From a checkpoint of a small multi-label image tagger: 4.5 epochs.
Rows from block 3, named by matrix and row number. Each number is 500 + 25 x the weight over its row's rms, rounded and kept within 0 to 999. All counts start at 0. Numbers have three digits each. After the name is the row's rms in percent of the matrix's.
# convs1: 3x3 conv (model.blocks.3.convs.1.weight, 128x128x3x3), inputs 80-89, a 3x3 kernel for each
convs1.0 102:524479496529471521495516537486522508508535522470529474488477506524469503448511509461502489526468477453482514516531494472494496460483498550553489491524488473501496484501498514473479538473525477489498554492491532482528517498502525483489500522527482450483450518538535488480
convs1.1 108:494514501482509544515489508499508485537513445520499500496495518506505547512534516499456497495499470574546483495480517503501504523517476551453524495512583537467470498492513479482480487504539503485522497498503482534501510523447518493484447534510491476521547500496461533487
convs1.2 100:470502510492534494492506505503478530469510475498503487510523485514458512486503496470526495525527491483502487527484479486539531516551469458538482517541547479532488480535519549484496463487455483481490503500489520528522484502483453502488487511517502498492508487543551462533
convs1.3 101:485532562471506543449480428504481491493489456513540475500511472491512535498501438519519521502500511506497505505495538513525451452520485522507559517499487520480455446490510468524545424525489504456479539496506491479515530484534505476465543520477502452515505553500460516532
convs1.4 098:509505507457505548505541478500524518524508499460482473489565459526505492481496531513459484528515483490519466534514533490535478478418490507593459492483495460521518565495551484484512476489493517509509470520476463504491528489501504513488505478497451522492498518508550506459
convs1.5 098:436514520538530512499469484525502531532484479508512521519522487491536510519533482496532501500437470482513523482504517516488509467470537547463516468495494534523512507513526536532536508460519510480484494502508515507492554552561507531501480480498497479506490454473530474480
convs1.6 102:494490512482495524511495507489466489516470495501534487502509490472523529520485462508534486473548494450471477499486478497496503484512461476510476496492513513518512522526469482485504495514505530460524548450535519499555505481510495511520510528498506516487485492475530516515
convs1.7 097:515488458507475525503502492502500459468520516458504492490513587456462513493493473506470475450452544492473472488503491522490485507541502544516490501456523501494479508490500469473519474529511505445508475521487500536504491470537490466508509483508474505479487524483500494459
convs1.8 099:487506496504556442522517479489489508510481497503486484487502492492504520527479524528501457472502476516494516527514509544526476468483473453513508491481534475481547476525522473532493491497529487472479502485507533480535496470501483515490500474533513481505521503478480500471
convs1.9 089:474481477490499477495475461517512502478469482471496475597482454508539510477502509540508532518527530512467514507548487485500522523468477530490511509493461449479492465489523516495493477459501472493521527506507496479488475496515474518507490526474493468534519501466526484529
convs1.10 101:504497467448490523548482483517496461477509492498462505489479508499507489527510511503498520489510512486517490539503503490536499498472500498510510541558473499492477463514517523523501488549517486507517495497518565499483454490451475490521492536516500551472477490532499501514
convs1.11 103:449521538538532507463503508527506486500469522477480531522492467547503483507506503490480443519481469514498502518485460525491508467486535492499499516504475518495493505475445477520536483549505482492509503514506510484515477483486543495417501467521474492523511491497487474489
convs1.12 095:530521494447501526497542478477515501459449533511497483526500503479470456491542522508474521500456511532521492485484497472477480478496503455497482502502500505474538509483507476514491463469520488490548461529508524485488515505523507543471507488482566498509504536510466536484
convs1.13 103:490498481480505506501501498483499520503485529505494488504532502488539504495489513480484489494465530510522499463502525560506508508483513490482517474541491515449500479482475481529523512506485464508505467486514518497514495481471479450514514498529493525492503503490480426543
convs1.14 094:459536526525497532478549485534525505498490510520507503499528462502495512536527502484492497476485482463519509500538510502510544476489471481484513475503473508487495497489463508486473515471463519494505495552484543508523471496533492509483497539512524501495473513499497466527
convs1.15 109:495518503466538469536484472496511481503500526502500481558497491548517490493470506480484496474520479483477505508498496476472507538483485490523483523497531514523496486489471511527497543462460481483489501430536501475530499468486492495530495486474476483478456504519506494523
convs1.16 094:477501480501530487497456500539510474506490536508503501496521462531507537496471477496460502493487501493553511492480500489512468460487515474535518485513474500499491468508484515512528523481459488494530510504489506479526517480485527470491469470463482482460468495516453565476
convs1.17 118:500503458498487515496486534517493501503475528501529494536534474493491522513522484486475540497462511483480507478483530508500516475479481528466502551497488498521500489474524496485482476475477526520499530538467487502493528479500492452562482473552480544468469554499471537488
convs1.18 098:499457519522463528536503486470489491540507508475497500508508504485480546541495473489547521524502488473525478492538513469473509498523488472526516500516507529506489528512485509538516495482512513483492465534451503540542524485491498556551504507487485503508464515481478480479
convs1.19 119:521486496496470518480500526507461470466496585484502495499501511503456487495524525476533504496499522521464513514521456491494538484492506479543546496542491524496482479505519513524482491488495504487478509513500465548491507489518493525483521505526544467482497520495517483493
convs1.20 100:516477496521463513507503434501474539524512507471474478513504512505495505490485483506495477478451461501489494499506527456466473483537482529511493505483502485518548500522479515529480493496505522508456468518498519517483505447502502534510468513475494490515497495504476492472
convs1.21 098:484494530429505499528473495488512481497520498488457499462521512566510492529503465500496538519501483492532472566483495463515529520496470484503448476466486474464508451530513505491473520494528504469499488562498522528482503479510550540469519489471505473467506493498486455534
convs1.22 089:496478468534497537495507507527489497471502522449525478495537494530525483494548469509473479515528509502555501531509498503459522510482500519512508512558532437454483474532492498465507531501497511522483524490521535480485463474482531495468540534546522534496539486466492490489
convs1.23 102:519501512481482520493485489478501535479510502544531489539469533491502523489475505472560507467497489511499481509479489528468503495563495458543537480482534533488496507564489502533532476542532499429488497517482477537499460556518497532539467513503502485486530525469486487479
convs1.24 095:493531505518482518516531504478479495516503474482496486489514468507470547499505481534492512492519486518503468564529471506519492461541495513497463480501495527493473510446505523477504519522517495511468556510448512489496495522471488480505439499482521516532534543550578495497
convs1.25 108:524484528529480498505527491501527470481395464517528489510550486472489495506465543551480460492451493526462509469479463487527530532487489509544484482498489493468513444521516517504490485497439506486514488519516469505471512491493454516487463514488531483472517542514521530474
convs1.26 101:515503507485461465485539537512509500520526495497481474493464489538486497547481497502474470523457462509473480522490528503520489515440536471490486518488528442554478489492499449515451554532509483491546554519417504489511518517533491493494538514498468518519437508510471515508
convs1.27 097:507452539494520502495451520535495489508510438466509486517501514525508512506510517441476524520534513521512527484485535482540518463518483491436494464519531547500476506492499539479537483476510480494486470486508523487448482483480510505521468523530505549570526514492505485507
convs1.28 099:508498506515528480481485504497529511477505519478499501501543535491507528522495486502483521471516511500505504477513551484516479548491544490534513513499492493532540459478504499514489486505539474461526524536509475508469486489453493500519546514523490526487516500513546475504
convs1.29 110:488473506464472590468517543496495494522504487489495476514481497486509516448521541487471525513510520537469488473478505505516526522474565493489534555492483485518474492527487514475450500523547464538496516486456497523488509463522499489494534513454485490483455505511478540509
convs1.30 104:484494440514476523482511488487503511498493480500491509531509508503532522463466519512550490530490530486513502509515516515470539559434495515496516537517538488510466478541497448469523553508502526476477465497514485536529536513508525531517483471477476499492495542506537527542
convs1.31 095:444531508513523507520513503505497567494459442531456473523494464511482496486472497485466504527509543491447506468526539499490545512523523515504511505507479507478499494463484529513469509534550454491530480477495488520467515465517465500488499459536522477475489531496448546493
convs1.32 098:492499529459484452530494538495545494496458541507481521490537510505492519502504492483481487509483487509561517529471526498480472462539537502528502468460488524502495473529527549497535485490496509490485516498497496474485471484462495468532503517510514453498438560464480526493
convs1.33 106:510490487522534473508488504490505526504509502502498516508486523475521506491476474487498494510466499476503491510521470474515495521492459517505539529529492487506494504503523458549519502503525533523475495526482524490502476507486493508504529519490513511490468521497509488528
convs1.34 100:460533477517500518516505479482487496461504507512490521479505523494523490530504515481478500496473483548521484542502522493501566485472509491501523532496520506469495463520514504493530494458505499516475459514463476525508529483495519507502472502491505479514494486528501527498
convs1.35 104:493526502488504474514534499529495527472505479490529446499546550499483461430469505502451517487488528519478504497478481510485486496507497491467477510488484504526515487483448482512537459503480456535535497505506506506527506520542483468515476470476510476546535508479465517500
convs1.36 090:474522488493516466476534494492473504534517498507463464509524493497514467504513509540519557504550440510517504489525453503492491470456491491493508485516538496490515478530516449487524542496537537505577479516480553505504528489486490539478483520537524547515514504484495442535
convs1.37 100:499466501491537479483467463507468501497542481514503530533499495513519498525435493483495536464472516498472519487500492438538468525491516491500496482489554531501519492479477466491493484465503509550511538461485499477483499524495481463554493518521478515505542527463503530518
convs1.38 100:512508510495462520472530496529486534501493506500501501555522501513520537454474505526500421479501513478509482505500504454490514532444502535488462497508493497488508465526487506527469472498501463521481499433506532539525534518497527482488450502483513523521545462467498493487
convs1.39 091:526462510484558547464500479498475465476467469514524522478516489545537549485509516515510479510505529496505526494551562514469493523518533467522559525460546479472469537509522514517487491541496485508508472509511516522516478502488511520489488510480493500484492516502528515498
convs1.40 094:511505485486505481499463471491506545526483489483487510534505481489485456493488499529499559487524482537495505513509544518478502484508536470483513487451493523487537538495502470474511497494521513477493508499524536480518516497513513524483479501504533528561519498482530475520
convs1.41 095:496524485481485530505520474521524461500526469475534510451489475492511491527523500490516449433501544462508467481514514500506515491491522512517512504525511474511502510464469477451500522502536507499449514519546490466499484504488504520483515497471512530468501469524457517463
convs1.42 100:523466509490503489498452500477508479472481493510495497491477506454528522442520477504503505455486557507488505513443494467483472557475459476505496513475492467498498540481463540548498499512499538523537511508501481500491487512487504514528491479475514465496519466482538453517
convs1.43 100:492460500547498486457519515524514516485446457494485475472503451496499475526509485517511517507456460495488488520497500465473529475481476492478470502502490549486527498484465531505498480526510478483532510467479482479531538492489466504471466519482520508513495463533473508506
convs1.44 102:480487487496511470520516487525521495513514499469472496496525471479540503506543499536471496467499491516483518512474506513464504497519568474502518490475504551536490505465511464514518472495508502465494449538490522528477497489517482500507473538512527504492550545485496518515
convs1.45 100:518502544445516497500448518488508514509510476455479484505544530480546529524521465517468519530473493490541568464536527476525490482490480491505489542518491502492503561530516461521482473516483463511519529518475530516461479484456506481446484497511505504472526477524480467529
convs1.46 099:500503492478505528489490510465512477495469501497519531542478481523499524510534466511553557484486481528458517474532511513519498497471480474515466555550510494487510475509501511529502486541513493475485516539497507489537522496479496505537476541529469466479510475529536515537
convs1.47 100:493499474463487506488488468493481514462541506516518442527498481493549464487467534519487521480497511495470506489489521461492568524515491504498527474489536522524469513476493495467495507494562490524476524501494491516512503491478511492536527528526521560516507527520532536525
convs1.48 106:481508515508474464481500480502501477520489494519514483516490502489511527532518472486494475518530497499462505535498496491507520511494470512494539483474476494506480515531470489526517502487483516496474506510512493491542543424528523504516461468494462461480496496535492518496
convs1.49 096:496534495485511533466498494572485475500510480488503516467475479492510481521500452501480528469535484485484454520496488520493540492492479506506495518505487553503455462485503481482452524511491495506461476510532457523534538473540538526510489492472482498513485526560457486528
convs1.50 090:461511518472529536501540520499494487507508469483499484498496529474510546470498525495460535505467525507469469477507521532511486568465494501549522506492478478474506482486517468501485504499563497475508482505468466517466490505518530490514513486467538477531475479516473542528
convs1.51 093:498481490502514518557492524462501457539531460561513513481493513513490480488550507524485520482506501496510489469462470508517532485505482492483494512456479501519551485485489501482515477496494477507527497499485502543498519518506484477539518522495515512509482495487482468446
convs1.52 090:498502522454469460517418499522456462517500561552535515494532543496496508472476487502515471496513498491484474504502502456545517442511499458569527469521482526494516463513497525476495502489501512524494491449511482511515493519506495492522509473473491487471497472494495521477
convs1.53 095:514545479497474519463489503565509497498504513493492489518506474534477531483535487493501515483533504515490499515436520525508532504484501480510484500493441503512505483485537516506468496552491532498485490526500486506480498487508539529514499510523483501478481487501519460522
convs1.54 096:501491500504498459501491445513487524497512495477536506496481523463520545482524499500492442498501486513523488512537563521459469513498486530505532506525444542505504532484519515476513491516502482496511488527546549495481477499503515494531478528481535507498504500491509533453
convs1.55 108:471493529506557467541527501567519496603439429573543477495505476509504501469471540518486517471465506482482520513478498477508505552506495485517532489506508473507557491505472481482501535508506526506527479486508515472496535494501477508491495476507492483472508498506501478490
convs1.56 100:527479523518492440486532532482492495445493484473525509540519524488476483501467515491528538561501515545519522474506489526485486457479523526519533485534506500482522490489495464524534529529519514480457506533495513467506458486475515468510462489529490520470499472512509513498
convs1.57 103:538446506512474458495493538523529496487514483487492487481526507522452500519499502513494497489494509497522487497469498520516505533507471494541487482492544511510500474479484507519494503483494490536479459506498508518528522476479485489514491462497533525464499521478479521484
convs1.58 104:487504457515506534488498520504480483482485478486509504528480497517456509518498474498548471494473507470480492479488518526529469522486516495474489503547498453497475476463499471527528486508531482501499480510509511457508492491529475508488468506490462483511489459493525479505
convs1.59 103:485502487468530543524526476521484497510473468511498512460478494524484479531494441516540504547480471484500501485513515556512454549516467503483579448419513491492516486500563472518578474492530512516493483491535497538500483502487513509507478488483478499462504495483469518463
convs1.60 098:528503459515476476512514489487507478469493494489510483514483489479478508482528500488537515507479513497523462486494494487523496531537476491499501499518478485500527533501523485526506508504477471493491546560523484559518495510515499495528533530537476544516521535484532502455
convs1.61 102:475496520495505453427526520510486488527486496517517509505523532494537528495458480475470476515482496530490469486510539568507535524490502567498491508515530495493490488514500471512499484465495450480521531503457488568523490501499481508519514514468489507482504521513507484507
convs1.62 116:480516510491511499523467474493490495571518455492487524485512528512488466491495545549507482459523505487542508483456494489496495496514491513502504479496488524502536479491496484524499485553483514531462494520489517518478519500505537466485508500497462526522489507516486521527
convs1.63 096:502490459473463539492479467529522496499482534494492500517473503504571547444491520461522495492472527510491471534510537503470525507494488457508556524497504502477480515455511452449528518478523563463530523515516533529448490508509512505511523517455446505503480494507514517484
convs1.64 105:515475480544507512492568495533523485528497523512493543501498491523552481445474481504494517510497504476533500497489495469511515478472489516495482463501494500522510494501477476540494478527510476479504513558520537468510500529536506509499518537508459505501478490513523473527
convs1.65 104:456538516524459509532496501540490532489469557500468532527487506494501484514521498488519516441530552498483506533502486493535492551516490549505451525498432488521499499516540527534461517508527517464492526455499516483535508481527505509484496506499523475471492506502512522497
convs1.66 097:489467469499505487513495538500482482535543515464480506515528488479500479529533536473493493527498511527450508452511468558531496507490471525496537477502502497531482503549473480470524540464483477541532500516473492472491471496471475520505509482545500515526501484524497554473
convs1.67 097:522502480456494484523519508536542560473448490485443519540495497497457479546518493531502480573512531484420523480500507505501544510475504427465482495500478521511498488495503505480476476524502512499492481480483527448552497497508515525515525482508506508481478492497487534513
convs1.68 097:515488495551465542472509514509539493535488499500526484506458465499516525508514469518498487523503494518524510509481524505489453492485510515558493509517484479453480492477516527490467520428503519484462496523491542492514504462476497512517526519529501529514468527486460518516
convs1.69 101:460530471545461532500477480498520511421461529444527497501453451540552474479519477535502504507469539511501481491471469499491589537519498505504517520514485472523477509476496495540466548543495490483493480499524475485497499462509516514484511484544513485506480519476453502524
convs1.70 110:511512484463470567511470483509494505491520471475511500433522509465536566516513502491520516515496540500482527499503508496484487500530506482528535544498501464515477543474481510532526506453525509498455476487477520482472483487495542487474467518503502456500538486452490494544
convs1.71 104:530494496463509498500531484509495453485513506522517514494495488489487495498491506486517537523524502529495512495434436551483526481503502476495503484498534502491490513502526496497551463518535455541505497523484501524521487483525519493477478533496520534565465503492482539471
convs1.72 093:462474508473497511526477499570494468482511488491457492501483480443487491464507475515527495484492526511499513473492527450499541478501493555477504593531540530508490520515466465563486520504490470494477511536525525516502520541534493498471500470500484519529521557515479515535
convs1.73 090:507490457467547469519516476516514461465491459502507510490471522467480524477538454482455526524512514500502546469514528539479489458493487472455528481520510533498498499509509503505500565485466463467495492458515469524516487490513502466514486557485542525508468514486527533575
convs1.74 100:498501472512456520488501498523484503507462468519533474538469506458506499488496478503522483511554529439480531535493506467515496562505522488477492496506475505543490496519483488509418493470497503486489491492502519480491483516453512574500504519497559506501505476505512515478
convs1.75 100:493470499476473496469465488518487476502512501460542523508577476529491504500478507537502484488518522523469508494495482531477512450552523529532463469505508484535522546496498512453503533431483452555464527525459475508489471517469485492509481510496511545474514487511498495486
convs1.76 102:499529480482500507502527511489536499503517495471502489460477476494522517503502504463535463494503496535520492483491463483531504519510447532531494484486496461498539546488519454513500483524504489446527516503467508442549490515480499510484543509500495482506521529477508516525
convs1.77 110:545554451480464463518498507482523460533508504519508518492518499500523495518500493485534496492447512522490508510472491460499496500551505502523472492484525485480486492511566496442482482476519492527489517484467501545507496468501497526497528477522508518523456503474510499505
convs1.78 096:501478509506505479480497462505527542502464522516506491530464492486503477494503492512466515494542527562443441507475512518499477433535497534500498530543470496504475509513495518487526493521522451529489528502542509485493517523527512513466475471515468517480502469518512507489
convs1.79 099:520503476449520507496521495454470509455504495457483495518469498498525496449485508489487486503518530516505484525529516498506499507502488442496452498523513478488486501517534467504530479516486501472507523514534472532492472487477529521529529505489491489500498535477503490446
convs1.80 094:524524462500509487514523529506515458506522503499514500506541540497490470503493500515496479553527513508484541527530465492527471506464470508548526498465524484494468499470522497521538499462510467520502471507504504513485452472516458534489523495496486560476527496512493486508
convs1.81 088:519449497480524492497480489524526472515506477488461477504530525492507474546507515495489496475504454481499483475496497482483493520491482467526475551523444507485515481505491464494499483514511467525512487554523482482481478523518485496480466485473546508504462511492468472478
convs1.82 098:484505513505509551478491478501508526523493521479483469491530517485573514451534435518491507488501465480485496472489521489486480522500540532519538450532472497478498513509519471511510522508500491475512507525478524496498496504537467498533522493520492491502475504432522471516
convs1.83 098:522495471491502506505498540535520512485502540518498539495546524511486514481526493531505482518520505472477509482500499529483514481471457533505441501522516478500531506488496471500482526505464482508493488499484513488514473485536514527462507504471471499519498525464479481558
convs1.84 096:485486496559494519489514488475499512528512518499475491480516491482534457472505460497517495495501472514501494496520490507483488490489488502502500526542479489506471491521438464482503479475583454514486465516551499484510525523504470538520476463494510509453491518472552507495
convs1.85 102:468550468525515530463459495489455493497516507497506477501497521505505547443478475512482529564508481546525491534514476517523552517445528496503500569513509431476466527485492487472481508500525477477487504526481490499512494507498500552552500519463480513519495479484480468510
convs1.86 103:554497472559468465498459513481462549412523541487507509471474502501523513518509496510488472525521466502507477459484498470472516504542506498508509532488476497497504452489466511508473481448533500498527486507519497494519475498518518479467507515487496479538496533533510520482
convs1.87 097:555552506509497525516494508509506491526518520482515507511520484477467539505506469529497562461503503486514470497474487490515513533498505551493505496481489508553465502511544479504545504489420531506523492500454511486519531526488474478490490477496525448514499522478467486488
convs1.88 101:503540484490494470506498454493517522481503466517537523510488547509472494502484473514477535479488502489516521536542518544494504470478538515481501524539501478507502487482511471509524511508493497507509555512507519522521517517530515482471507467516486505495486502465476525485
convs1.89 097:485507517524546468520475504541512504480516486492492516470547483492494473429497527489471494485555484497504477516491545500499478459490510505489468498495500465479505470488476463506529490496484491495501536530487543556532485509481503472514518478519484512463510507516497533518
convs1.90 108:470517483526483525492586444535503488557458455494562481511504502498472516504483528536491500497506510500469500490505504556495491523507509456487508508486511509502526511502471492485507502496498473479491484515494483464485498512508494459550527481499513524467496544484481513482
convs1.91 099:478552522493517482494477471506553476463470484460506482545504458484524518475498517498482490478576502490500514487504511519493510520519487522501520542496493503506510503498485486475486511486544504471538532460525491505482527498506482509489487460525485506472518498516516504440
convs1.92 087:506486490512499519462529547448509479499497503515537530471487535491484518486525508462526512517516580505544494469499468513484486474479504530549542503539509518489527517532514470482480458496466498514510470530513511511517521513478445482542499446511513496466490506472485533524
convs1.93 092:512452518511514475519554500507492510481510521511464510490498469472500497499505531493493474507483513520492491500467503489524458490471471519470501541491518488504508525446547462470493501515467472463508505473525482458499541483485536452542497487505479506521489482502529565495
convs1.94 097:493500510473486542445482464485501512476537523474481507506472496512513497442500508514497493502498453499525504519515500545486488481502516548469520515485552529492446548524557484495555501459497532480518472473508516530512474516498504530511552478465462490490508506508542505536
convs1.95 093:486514466513498517506491505529437457491490469568486523495517527502480498516510496497494513527560484493499454518465481554490517473479488484540539472479518512488499498505520505518490465482516492527481513513503499522499494483488460524500507496471523453515527476466519516482
convs1.96 103:455504470480534514486517520470498509528502485497483445515495507510489489514523503499496532496490514492488477503491488464542474520524502496456512524501531485485449479464495521520472521511500458465481507534527566457493519482492496506499497491508510506438514504508506499514
convs1.97 094:523499457498546486475497544506492492462510531509502498463515509496464488466539480506499452514545484490476476483478479473516511483546457512497487506501500475521472491537465511503451457505493522488482505508516530521476525520483492492467483479528525504456524500497548454478
convs1.98 091:463519512492507494449475560541526497478515497511494479492514483503518476477506498535512520511477467519455508506503526493458471471499524488514499500491519475467447542486493531481478512467503510512498503496468530511500476475462484505496509476482498484510511545513508529511
convs1.99 099:512543500519509437509528513490475485518523441453508520482505477487507444488482480487532513512496518503538488524519533493484496527465498510447509511542492492487532490504487546474526497536493506507535484486477496470477530469460481517487482508520496521482519468530528477518
convs1.100 096:520514481562505454537465512505526488524509472503474525515471559500513498479490479497514521491496459526485486513518454463494488499482516450505496512473523455495496501512456455528511519519500488501513511497471452471486485500492505485502494542516496476489525509499504521493
convs1.101 096:491495524473530511487475505488521530525544524507476539489501477494483494454542503513530487419496495488455492500516535508516498494491494524525502481503473533486522493491479538491540476507449511493493480470477506513485534510475492491525506494440532437520483539492507491503
convs1.102 097:531483525487488498503480511475531514493508506453450461487472485504491480465503524505511521466454488521479546509482501444503494499474541485515506483481510510461485522518458464506519465457506532461487504472517465525522523539506487524495492476454468497533483525483538467563
convs1.103 101:496514543510471488486506484504471533503517457475525478504518474490460481541473484432501505508479526461462506491468530520445481510512501510507481530527473514501506519528521505511502545518494530526501504526533514534450511553538531504521473461522516493479498440574498550505
convs1.104 099:476486533494493508463523476487468466513494491519485475476530489492516498472507506508490520476537522515486484486466571481534490529506498477475549475500501467465476492534455476516544487496421514468449554464535476491500521538515483481489529490508487498491516430482492469516
convs1.105 115:473504499478470539492476505506499510464493569486480533505499498510522455510477494509469507497485528488488520518499505476544477496483457531504472532565464482500493500515488511486527509462477512471457498516485517505529460524514490466536516488517477544459492549474479495463
convs1.106 104:453512479486470549495488481520516541534486501529463491539486457503515516517476496499473482488523525489520458523514536529469488479491489545501479496492514573462481491521499536480474512457511513482481485497518491480511487472484494534487459492480476530536520508523528538469
convs1.107 101:469538483476464509478571457522497533481520459478506454478498491463515489502528519511488460498485504547495519531476481468477501517524475497479526555517488470517466514493476519496487534488552502538466502513499477479475470516494473492499508485509476499492505513469528473497
convs1.108 096:496497467461534541528492528521505496495520525539496480521477493551508478513560520516455480489514496521484490525482503491488521534513521537479447530513469516511508502455477551484493485489480525510495512467512523498490517511490514469450471502501485546489490520533476511509
convs1.109 098:474501481485521442497466544488521509490496497487518503486489531515438506486543497504506497495528549497503507467508508479468510501503501492507500540525506485469503495450519453533540513488503452485463492555519516542474534510555510497495501464493466473475534515478505500503
convs1.110 101:502506500523526523509494481479475573525508495474529515511509497545450493536477463491488539502476492511471515502539519467509469497451479476496474510474485489487510498519509485507490515493495521481470498471509519448536514531518504512517502495495488517511452486495474526516
convs1.111 105:522451491519505542475543504479500501485494487473485479489498508555510523536471452508511500490522505486502500507508504514485523531485496504541486524529476490481500495490503480560484528499462526464450523543543499483539480514495526495544457471470487486497562501508519479474
convs1.112 120:467462523590517435548551440522483521442515505478499521478468521554462471507526473512505506504495493506486512474516459507515498501556501515482471479567458490497496460498511475531496560506483469541492462520554486478522529521506502481489465478510506473516486477496533471512
convs1.113 101:501475507502531505453508534508473517491517491477514525510492454441517500552476495464497542501496446485468505453492466499479536526501563513456496476504483474504494517491488501503505493495502502494543505511460515509474495513516486528491507466495490551516492496508500495496
convs1.114 095:482531518532510523512464485445498571509490585500547572527468510497504473519491473477485518515483492521482535577485494459489491508481461498496465525539509520492503499506468487470493560476493510487528481483519489497515498484476503511481501525492509512469515489506496514486
convs1.115 102:524503532504531467500492513484506493481512479497513515566509467470548440482520509512456471500466516520516494478486508503516497444479522535502512483466458477516491501492492533512471487515492493486498573479468504468471506504486498479531531477535467499486554455557533464495
convs1.116 099:467505486459519516495481442537508441511479465499498507513482463509514557510515469487461525493514469458516498448494515528529495500492516458505532502498530551476495513493516474486526518486493488484492512477478524505521499503496498525535484478545482505487532487515522501500
convs1.117 094:500503506474485554493554513549494525526507467481526483516504480479492501517524508503512516476529485491524503462519519540503505499501492488484490562528551511516516518511493505531497472537534490489494487502513482521516474491522479537500490474494506509542512486470514494472
convs1.118 102:495497495509512494486506457514501534499451483513454502517485532512511514462512529471476487488493497524500546505465528455535534488456481492511530532516508477473513488502539488494508532513492547491479472532505500523519485536481523483472466515496483513487453511522523527514
convs1.119 109:498549533510493471563521467517483510480527494504511511505491503508548504512493543466494502501538488485503500523458521504515487495435523523533484553511447508450491510502497477487491499505480490491507524503447521492499505491491490504523566515531519489495519516486517487486
convs1.120 098:584523517532517500487500513490491497512482510495515467492518500505529551534487520482507522488477511496499493498522497546527527493518515500501520483498493524457530511503509471521522487511518494488510484488522493470460509514540518500503497457528540473482500494493489485521
convs1.121 122:516483478487500535508485511511497536511496458496502535538474495459519507458531511539546511507457507467488503482481536516527475502509458455489498547523479511457506465478528503463492504484522496509482481499495500469498496513484495485522488550458480486504477491516520494494
convs1.122 099:497504466495465502487500541467496506521523512497478481452538520527499496470519471543511504482445469476496516483528495500498493541450505503484495484547505516505464506541492498516495510494465490504493474509497497490509474467480508530530489518470450500483528502471464566465
convs1.123 100:552498534476504531489480490550534509479446464482497465532489477495476516499483521458472504480499492494498475490521469468488454495492541496527492499439534470511498522515509527486504494488513482547482488495486523492482484518454520537545501459498484534493495494503493525422
convs1.124 087:467502515531478533515482536467533490487480460486516503527494532504532522471491501496496514505530455480484547482469475459492529472502520509545549497511482504529493492479503509504525564492483517533477506475518507501575499501495499513478513512497451483495450439464506486471
convs1.125 092:500550489521531520512491504490520510507500508527514513503516494513493475500528570515563498477502571525556471533509510473523522534455511547519476480504514509529476501482485528471486489474480509556528468478529487475537502537510504546495487569553495514518499466539513478546
convs1.126 098:544535526564471465454550483520526529457464472520503517525541475482501540512506475461487489516518524534535473530512500499439513485501509501515480479455520500460510506519457497524521483465520512497466492485513529492526503472517503474454532475500469517481532498507468513523
convs1.127 099:509458529497502500472516519530490495438543489462483529474509511526475474501519493473486457480577507464523517522480472506486507510485496504460501468522504465484508491495556535536461487541458517482491495511505460518519470484525508506478508477468484489544521503537514550479